config.toml
model = "spectrogram diffusion model"
spec_augment = false
norm = "layernorm"
activation = "gelu"
fused_qkv = false
layer_scale_init = 1.0
width = 192
residual_init = "none"
lr = 0.0016
beta1 = 0.9
eps = 1e-06
steps = 15500
final_lr_fraction = 0
weight_decay = 0.2
Rows from block 5 of a small spectrogram diffusion model, named by matrix and row number. Rows with one number belong to one neuron. Each number is 50 + 12 x the weight over its row's rms, rounded and kept within 0 to 99. All counts start at 0.
After each neuron's rows are labels from the 100 clips, of 14976 (inputs lightly noised), where the neuron reaches its highest value: "top examples" is what is common among them; "band" is the frequency band that holds the peak. Only what is clearly more common there than usual is listed. The data: single notes of 20 synthesised instruments.
# fc1: MLP up (model.blocks.5.mlp.fc1.weight, 576x192), inputs 0-63
# fc2: MLP down (model.blocks.5.mlp.fc2.weight, 192x576, transposed), outputs 0-63

fc1.479:52 52 61 38 46 58 57 33 28 59 37 53 56 44 52 29 54 51 38 44 50 61 43 47 45 56 61 42 43 32 41 53 56 50 66 49 09 44 55 43 66 63 45 57 42 43 73 32 75 46 34 56 55 61 46 49 62 43 46 59 51 66 42 47
fc2.479:33 36 46 56 37 63 43 54 63 52 62 50 63 50 40 54 52 67 74 47 52 50 68 37 18 51 51 71 43 49 69 40 41 40 45 61 43 39 29 43 47 34 41 52 45 45 57 35 43 42 63 60 51 47 44 85 53 58 73 54 48 48 27 63
top examples: A; octave 3; note: A3
band: 250 to 500 Hz

fc1.555:71 57 69 30 52 47 65 30 40 50 44 63 54 49 65 49 67 29 43 59 60 65 48 25 56 52 47 65 42 41 53 41 40 60 45 45 60 21 43 38 54 46 43 53 34 49 53 40 59 42 58 56 44 43 54 50 69 64 46 66 40 58 30 44
fc2.555:42 58 54 34 42 52 59 59 44 60 69 68 45 42 69 43 49 42 43 49 33 58 40 44 51 59 30 69 37 57 62 42 30 39 64 60 57 57 38 39 44 37 56 25 66 66 60 13 49 62 50 39 57 41 40 46 50 43 71 48 55 47 51 46
top examples: F#; note: F#5; pitch class: G#; note: G#4
band: 4000 to 8000 Hz

fc1.194:65 58 50 37 60 52 46 49 50 51 62 77 53 47 33 36 38 71 57 57 48 61 32 55 50 48 43 43 56 21 31 44 44 64 43 69 57 37 58 49 39 58 67 72 65 60 52 25 51 32 41 64 33 59 41 68 45 55 59 43 54 59 45 40
fc2.194:28 46 41 54 58 44 51 26 58 45 51 46 64 71 55 64 41 45 58 30 40 71 22 54 67 40 77 82 45 53 49 47 60 61 46 28 26 30 47 60 54 49 62 32 53 47 54 42 44 55 71 38 47 63 57 35 50 48 50 55 50 57 31 42
top examples: A; note: A4
band: 250 to 500 Hz

fc1.24:34 65 51 53 37 93 39 31 56 59 43 55 50 58 58 43 32 52 27 49 65 49 50 40 48 33 71 65 51 35 52 60 49 38 36 57 74 51 56 47 52 28 58 51 28 47 48 56 61 46 47 39 48 67 45 53 55 55 55 46 32 47 32 58
fc2.24:57 61 49 64 46 85 28 27 27 49 41 60 36 71 59 32 47 30 39 49 66 43 54 63 58 49 59 70 51 53 53 20 60 58 29 73 51 49 61 47 52 44 51 46 34 56 53 63 65 47 53 45 56 69 50 49 55 40 53 41 43 70 49 56
top examples: G; note: G5
band: 1000 to 2000 Hz

fc1.548:45 37 77 61 44 47 27 60 60 43 42 43 53 62 42 49 75 52 47 51 60 47 76 46 55 40 66 50 72 64 22 45 34 36 36 38 33 54 43 60 59 45 54 74 68 38 52 56 42 60 54 59 59 65 49 44 52 52 50 64 54 58 38 44
fc2.548:38 61 30 40 59 52 50 39 55 55 47 38 52 49 53 55 20 44 46 47 61 79 37 46 53 39 20 53 59 42 63 42 72 48 50 74 46 60 35 46 86 62 51 51 38 44 49 66 62 38 42 35 55 54 46 68 53 59 37 43 32 61 40 63
top examples: F#; B; note: B5
band: 2000 to 4000 Hz

fc1.535:57 31 44 71 81 73 56 46 32 55 53 52 53 56 57 41 51 39 44 62 49 49 40 38 39 58 34 42 46 26 41 43 72 62 47 59 41 40 42 44 49 59 42 44 41 39 42 41 61 62 51 52 62 60 52 25 66 51 40 58 46 67 54 69
fc2.535:64 49 87 35 26 61 42 60 52 78 62 42 26 33 50 36 75 51 40 50 51 38 69 52 44 61 55 36 58 66 60 50 38 28 55 53 64 64 54 56 27 44 42 57 41 65 58 51 43 54 37 49 42 36 50 49 49 43 67 54 50 38 60 45
top examples: F#; B; note: F#6
band: 1000 to 2000 Hz

fc1.169:75 49 61 70 40 37 38 45 52 56 65 41 39 49 41 51 54 57 67 47 27 46 42 50 43 73 38 75 34 47 50 67 46 49 45 52 47 52 62 46 49 57 52 36 60 64 59 50 49 47 59 50 37 66 44 71 69 31 56 50 28 35 42 57
fc2.169:62 41 55 75 38 57 50 40 49 33 59 58 49 52 47 34 52 40 62 34 34 46 57 53 38 32 71 65 52 61 56 43 47 61 57 72 45 54 35 30 51 39 50 42 40 47 47 31 58 33 59 48 41 64 49 64 50 45 57 40 52 55 38 52
top examples: A; octave 4; note: A4
band: 4000 to 8000 Hz

fc1.106:54 56 63 61 59 40 41 63 51 39 36 48 68 46 67 38 59 58 49 60 62 43 92 46 43 39 58 88 32 47 30 48 60 47 50 53 48 53 54 65 31 53 45 47 68 42 51 20 57 51 62 63 40 48 46 38 45 55 40 64 55 45 36 31
fc2.106:57 49 61 36 51 54 38 39 37 50 56 63 25 35 47 46 60 50 38 45 60 44 33 47 37 63 31 24 43 43 75 68 58 45 58 64 42 48 40 69 53 38 47 53 39 62 44 54 49 54 26 37 60 45 32 60 65 41 56 34 57 47 63 64
top examples: G; marimba-like; instrument: vibraphone-like
band: 2000 to 4000 Hz